A small image embedding model, trained from scratch.
Training: 15900 steps, batches of 256.
Data: trained on histories of elementary cellular automata, time running down, 73750 training examples.
Rows from block 9, named by matrix and row number. Rows with one number belong to one neuron. Each number is 500 + 25 x the weight over its row's rms, rounded and kept within 0 to 999. All counts start at 0. Numbers have three digits each. After the name is the row's rms in percent of the matrix's.
# gate: MLP gate (model.blocks.9.mlp.gate.weight, 640x160), inputs 0-159
# fc1: MLP up (model.blocks.9.mlp.fc1.weight, 640x160), inputs 0-159
# fc2: MLP down (model.blocks.9.mlp.fc2.weight, 160x640, transposed), outputs 0-159
gate.263 122:539523553466468463517492495486495488519491492488505501541554488491463554514499510525474488439490454503490514454502525480456512482494480515526507531490499498523491488516516496483516480524482483521506529486516515508528501528528445475511481460478497494494495552485468513476494458505496518533544491456495515502471520471555529444472446475478493484518515533465507481509520437506518519531486488480504520513500491548515501452481497467507508517519498508486534480501481515479485494452503534
fc1.263 132:463501451512537513464537462513468534474483508476503499448448499489552465485473516473513532538494546524499523495519497528527453522482499510521478499528481519487492514463506494519531514479525499470508471531507519482478518483521534515457539543549475457472459485523528457528521521519504527503461505518499502512502498530490487544518557491490492487496464490529493508457521561492506478478541497511508495483506498501499531553506506514486479515476509498486501517492496478506531555489486497
fc2.263 123:493516473530530504450557520519515526496482510473518483485458521512507490507511487506507478549490516446475542490503506472509497496506504552472466464532479463526525516481484458465523552528488526466507541511458524463538484466530513482508493533502483504488484530472464448513460516501479501516455472512495487498518484507447481499530526456489465503498511473525506499522535547502450448504524509494502511511512502527530517509487519494523495531475497516499484502480499519538523481491488442
gate.264 059:487486522499526451465477472517527506491518501499490455481540483495516531546520528493494438530502506508509520526514508488496521429468481513534520535508548463518515534498489536478494529510512525530485512488468488507487510491491473481523507471476504528505508456481484507486506486492496533509503535523497526517508475468506503517495449513492510556459516529490536447529563470540507512523514524530520480457451544505492518509511479518498477482505482475517513487502545471526518537479499551
fc1.264 053:525460495537507464476487516517489513453527513534504489466465485501475469479511436457524477486478509485437530513501521485517510494503495557511485492482488514497496469494518561481537498498481489492550454477490508482471474513462488506489469462505473522487480482491523499446490476530502484511461526487486518519500534487501557453488479550506465473461496499437507501526470528483505486494523476479491543512507471533493469471508523489490494539511523514536505498486512500460511467513474515
fc2.264 058:514515504493509528524460443499484487514501514493461518457504476491493477477499497524502460438524523489503472517521534484513500501521525524462514487469494490487511514464479490489468530489540477492516505504555515511531488443470449463469510452472492541491502504493478475476496515490491526477541512495572495511543487511497486527502539454508519479492497538508501556511535466483471537516529502506482529538482460522514488524428517503482480503485522499516477524473512503482476530505495490
gate.265 087:462474515504517529547522492493518510519488504518483486458477469499504500522555515501505501506484469539460516516501514511448484490509525547505497512529497455523494523525486500481471527506469492547515516480460490451513530513494476480571505501508517525532492453530462510491492510543548453501476543482512471533500516535533514495498524484507489466433506501498503475481548508451450500492492501525491465478539523505459513519510496537476492515534525504500507498473536489467510510487506526
fc1.265 080:534525452484485506509476486542501498537511549513499549444507470504492508461491480507489504559528520517483528520468483498491508520492510521497506492485484495455504537518477482495491501500501518515511513493467474508479502520502503498449546501482494463501479455471488488523522529500504533475464514537476512507510536520503509458456528514526504515561522521461501530496513491493473517520533476469493452544510458458506498547487498454511537508476518461543510541488457507547518479481494476
fc2.265 091:499511503486482513514511543472495533519534506509486506514547467506502521468506501477524484512519491503479516493471519510510519513499544550538467475501544540481483537529517522494537508464476560535489479483489511529482464520545478477439502447483519471484515508552477488500494492528441531481468479495442456479492509521473511483512501474469497463522519434506494516473524538491545486493491492521471472502551470494478522505540532506498487534500488510477487509504517498507495525514491511
gate.266 125:522486543512492531496494526503475512476510523541512472492503506457501501531489470425449513506504492506462541529471503511501486521496523496479476472497506522509493505466539527503481479528494507478515505476514545514542456517529488518542530501544534504515445495487489466542493513500507502526528496479518516494485513535534485534494452483517507537510533470502484520544523472529487498528495535548525453488535509492527503504510484447496501534478500454512467462504529467500458485481506457
fc1.266 133:486437492465495514524505505495478502538479476505497478504501493521514501500504445476529458502489506516469545527497500539535454479521489486495533523438531504516440494533534503487506496473481496491481475523479495493488466477461492480503485518523536493523488519512508502523492484486483542493487570521491506504508504461542520462492497508507517532515553525443496518529524523559473517503491533486488488503504485487489494531522506479539503507475502451502530537512492431493518511453508462
fc2.266 116:502475533525489515458487494538473534502518458480505489490529495483489543516436502465517517487496482480523514523468523498490541532542516516486485486489471502481486518505470534474502474507529519494500512503535484556515489474527473497501480491526501529476478504461463521539538533493478505530484505540520511487474518507515532459520517484566512511517503514473532508522476528538481481484510526534461441441492501487497500519477459503500476478493478494489517541523481433466471475470517493
gate.267 101:454511536493535537487539509511477489525495494549492493497479498520487528485519509547538464472460497552489503499460478501500500461450490501521549514503478518513491466469549510520535493489500484498506496470534530514472487463476488506504507487515475525513504458493510531511477475470466507478483487499513455541487539504539527559525510522530515550487492521481436531513528487503479491497491508490505500483521551442492489490476485492499504496504528531534496515533511542511541484478450513
fc1.267 115:521509510494493512512494518496482544529481500454495468459523491530494471517528479505461507536481494456503474488499481486535506496504517485511507499496483544481523536491501467488502523508493521487533514507527491474505478517475521548495463491525519496493478509465508533490522486489534487571527533502474505434493449524491530474521448518491503494515518470499537548494493498490481529521474532499491491525511508474513499528545512486503517504452530463458511507456477473491502571565544471
fc2.267 110:508439512484551527437487485502466497548486514517474516506529470489525526516510521472492482515482487500516532503478463531536503546488501484511501486487495527462428508474505481451529481559526504488515478487476463500455494543523506475538496489519543527512500538503498543504542505517476492515489460531506490472539515475499481478464477495511521491498506477507502450500488509505536516525507509487548485509512470488485491492526512517526465479516480523475539516491531517449525528497538518
gate.268 117:461477528492522519488485497533479510494546489507475483541538495520485572514492538520483477528483505493474494489530471514517500523525464523502548504541477482496498524495530530524487465519499524446506483476548484506469514496512500491483487522480519515492466507486466511450492543485514536514477532492468497490527513462516489500466479524538511474485462460516479465546490515508544521503478488532515546505503497500505530532517482529454541518460550542512470504530499491511517463530509474
fc1.268 118:506527463543502504495496507467505464496514452538481534483477473483472491513516488460501499486479496519550503486494524462502505426518490494536508510504516468465520518513453519495546523490517468503507492511506520520527476487517497505541519532546510459459470463498545485458516505499519505486528501522506491466470454472522518444509512532508503497490516543483467500468492532458506528464498474548553484469488502542500511509502519490512511528504476526481496472492471524507547484456521485
fc2.268 134:496515485475527551461509470507483475485544468515510551542503476516500533531513497490538496498545501526482503475512491519506532506496459526490507496536502469459507484494530490505485497512489492466503512447473502465533478470496518474519491501515486463488494460512477477466546507508502530463497511514518507486499508509488477466500485523521465467464474515525473518422529484470500482459504501526565479470534476513485484445507506488520519528505506478483512497484539474493497549514577508
gate.269 079:522523482488501502591547499518515536499520514469509478480466526490527492513438492485495487484532533552516480500495492509540503560481485467471539484484486484524503497468499507492501476463524498519486505502490518546473520482493512506515501477468551495489486522486492495513502529494513488476484515507500459480472468517484529506492486518461491486520493450476482495500491510476506519456529575507505545475502458567493510528472491490527505498503452501477540496514486532459518494524486541
fc1.269 081:496511529537482560512485438483523514480486541507498460498528506528496465526454540486524512552487518543495497512487485532486489499534487535458470532523538506505521529497504496499467475501494523509550484478514458497504499528510517536533517501508526534504512495508547508533509456486506533481498496516513472465522513548522511471520532519495503522482473497570530508480491509484441488514499516456505509461481503488528505501503525525493490484544482532499477535484514539450497519487520535
fc2.269 083:501509511513499514510490443508488450513509480508498495549530473495521494474477485483558466515480470497507471500484514463548493525544484511494546465503477537508443509477482514473518458498477480506491516526512463490496467508478545500501462517525548496504518515495508504512441484543461512487523506526516475517475559493532473503508489460505506533511489513494471476480483513472467512516491550509472544508487507484511480496530534533473493477490531496476482526452478540494519501442535520
gate.270 111:464492493476548551461519499519492504486505527502487490513483506475502500520537475518460497512466498497496503473482493513520463510473494524502515512467502499528593478489515495524489476480505523464519490555504497498474482525494507492485497510486512454477452478502525490472501473516504532490520516496512483494509568448504466482459482435506489535478530510497495514465504468493528488468495511463505497474507502527539500511461519508511531462540503544533528539528484480483487439478540479
fc1.270 110:482549511500474550549541511500498508504569475498478517493509528495466450481486531515469485516537485500474471485549500545521548517502500476534462452486475503531495476470509520501537536509449506530446530521462458499478501507448495513503516502528516485500496479551497522513459481500478542506537518471515529502469483509485510497504513531509529496522460470481478500546497492487462500497538503510522506471512480471486542500485492518461491513507463479484497501504521482500488515477469487
fc2.270 113:484534531552493464507526520532538497483458473519480469539506480469474513512493476504519538490488504473469510491517464462502487535452453470473503443516498537500515487510464509533543500494448525489495497470492478484485471534486482551518497506521481474476475482516536507470515493533496527558525513557491495506488512523461539464466537490523498505536456525435491534484470509496486489489512511475494503503512494487499496532532500496491482508501497501463531489480497465502473451486483502
gate.271 114:499471484512536512488527531507505534538463507490503494442451539496505534549515507511476509491506495483490541508464482509487492529501539499477473499491486494515496536513484478511472462542500511493446482504496476463511523501504503532508513538536521494503479486488511508469497462476514509499526507499480430484521523493522549480498511485487514498480456487490530525541537509552491446515535500518458550512478511491475488508510528551444547495522474550438498509484510482504500486511481504
fc1.271 123:513510489542462484548534503483519455492522494525477537481545514498469451502474486453526514472521545501508488527498527497514535455489508512518512451496490495541471451511467517473465507524517475497523545460524521535517536526506505468498501475509530520488501459475463478533501525488539487502544483483521511517479493517492488510519498451507468507527554489473500501495477483485487518433510501483500500487502498530495479498473516526544464523459502497518521501515480469509530558487532495
fc2.271 120:445504530465512488518574471477484491495540515475523473532527515494510481518469502510515533469476499496507501557478535486506480505559491481505521519548507478537494448511519520480469483472528473552498562505502521486487468488499521475474503520499515496505492505505521467513479474512511530491499479477522514498495489535536456451504497442482496514512515514492548483476428540518510518488481492501550498546502517483506488494506522502530488534507477499549510532488519480481494501510529486
gate.272 086:500481469530514484507503525497491498528470503446508490516505542474489477504511501474487496473501456475517509510477511498540477481512522523443502501524471459546515485535512469543503481530513482469529515453518500490509533476533488496481527543493485508493500476577484516504534536510470505537500476489534479489460516514512525525479489509477550471489513521522518469514526497510503491494518469492501488426510540490548553510517480562522470526519514506488521515483533522540497528510473523
fc1.272 084:470502462450516494472489505492460525491508486511475502511453497530449501467522506495513494486501509516439509498457462489476518510511460516450515455501528510493529512514501530485485473504463495486507511490552466545513520528546487534512487483508470483534492500517499489539528497514541474511427490504480477557497465502520492504510483548479508507522500536474467481435520493454455493510482527508477511494510494484517507520504511484479481466534547521479508484542460493523479515509514497
fc2.272 089:529512495521487485534435501490532509492499494502468449463527510503489488539493533506472485514490532524507492493531500490505517471498496528502533549492526506511505493517514476448474529503493480471500504481488522498487482506509492449495520461473470516506553493531500493553469550491493454522468535493523465474517508540492472464511465509511493472498516495459498505471540500526458486528520514490485460500512517495492518458491458541448478504469432492542503492463479503554519473493498516
gate.273 117:516465497526482454461515498538502519518484477492492520512551529512456513497489507500472457520478500513521444508501498525525489490506530532511496510504455542532529536527500543457492473532550485496513509509504513456477464479507483493511492484519499531477506484511518538491480472471541489476529489469513472550444491491478492507525513468509503466507489483457539481536464513528498494524512498485447534501531557494513485477484484534517513522484529521459530496504472495509506432525508514
fc1.273 105:492508476485514579495482466471481522525491507456531510459504532517522504468561513511496531517513506498450517467484488572502525561456514514490491504506498491489482505421505479546535488484515505466500494456485487548493507510468488551501495493506498455496452488497494493490512516506460525455494555509481496536493504494488506481492486524502472499452515540509479510513501491500482542462525487477475468547515506479512458477497501511541477470515472503500514492501507498501489496499503497
fc2.273 115:487501527531548516490461524451529515522511539484520550476468448551537473496504439496498466457518509501514491514499495475466501518503444515493500502461532487484490496471487480528509478498482522523489485473538510525491519515526517508487497489530491508522431480512500526518516517516430499490508472495461526487460500476535499497509532505478442499500514509482485511492517509524524511479520472505464542501483503488531503486505471534516544468513507459494486537483476539535514551519484513
gate.274 108:501487520511524497485494549481512540495521499519472479474546454530475508487524484523454516498510507462478507522481494480399493465494529449474475532468482497502499516505460529519481457513505502535529495468474490506501538503506479478513507466494474480508464527498504515465465553507508536483508472498529487490491507497546476454503463527502482497549488486511481533524509440503514470520479498500490491513485497444509529502549479529481489514553488533528484479491517525477509495502490496
fc1.274 110:514483512502478477471522487472520516520511492500526520494469476524480492491493478506528528506503492488505482476516512485509522508508468539486497496486512508533542457465515497447496522488484522520498502531511546510470439500488487461516438511524509502491506512521497483468533515482482493491459480467466521497509569500522513526474504509542486469561500467479509513458519466538443481470529452472521537501530508505462497491510555494499531538524423494499492506553499511501514484506526497
fc2.274 103:472482533503505536513477462490471542492487544472489502482529488532515477482513521538504547487453484515483556522516521452536490508518468512505484532487486536539507499482510515504517520483537497491492521484509512492460472476442496447507444529517481478478508529512493482549506514479541452494540503501529505517475481518534512480516476493493480510554527532473504496505460540494517510487521507501485495479530530524510463502495477452493486488472490508456476517530468515518508485548453515
gate.275 104:491514526503507474512486481499517484454511526508446457500470487496477523462470511505460431505485493475475487456510476453529498522500488553532464490491524483534499524506492492508564485477485522451503511534490524509432520518534506541522506490527546497516491488529523475499497515488537543492520502497533536482489464490520532443525483505474497475478475535499487502514497478496490490488503513539521504536488486474481474451508528494459500498492486512509474519516533568489482503496475499
fc1.275 104:527503515480520488524489507500479474479522547422501497499525507473536481498491545459496464535509525480488495443478517507480481472546482500488525491475483464500485484473498474525496478498514506485470542476469521568495499522493486495499509558534511505475489488480536474473536494504488539507526466449525509517528472507519478477498474490457501501518485527477527527508494466502527494500492516517549510496477501469551517495565508506448532473489480489479466516531495526459502496471524499
fc2.275 103:520526518473528499538486506531517555492518530451456533478507459466538503493498490445476477499474497481519510487520491515532481454526520509507500493516476504488536469473488486507509490494498491441510507512510527501502480486479510480497492511512488494488511486523521481453539503552487482493471530464502516503536473523461527499555434510477482469525524559482483478519488482547438476484540512514496533525487477474514500508504526495520479504514519513524496463509499542490531531490545539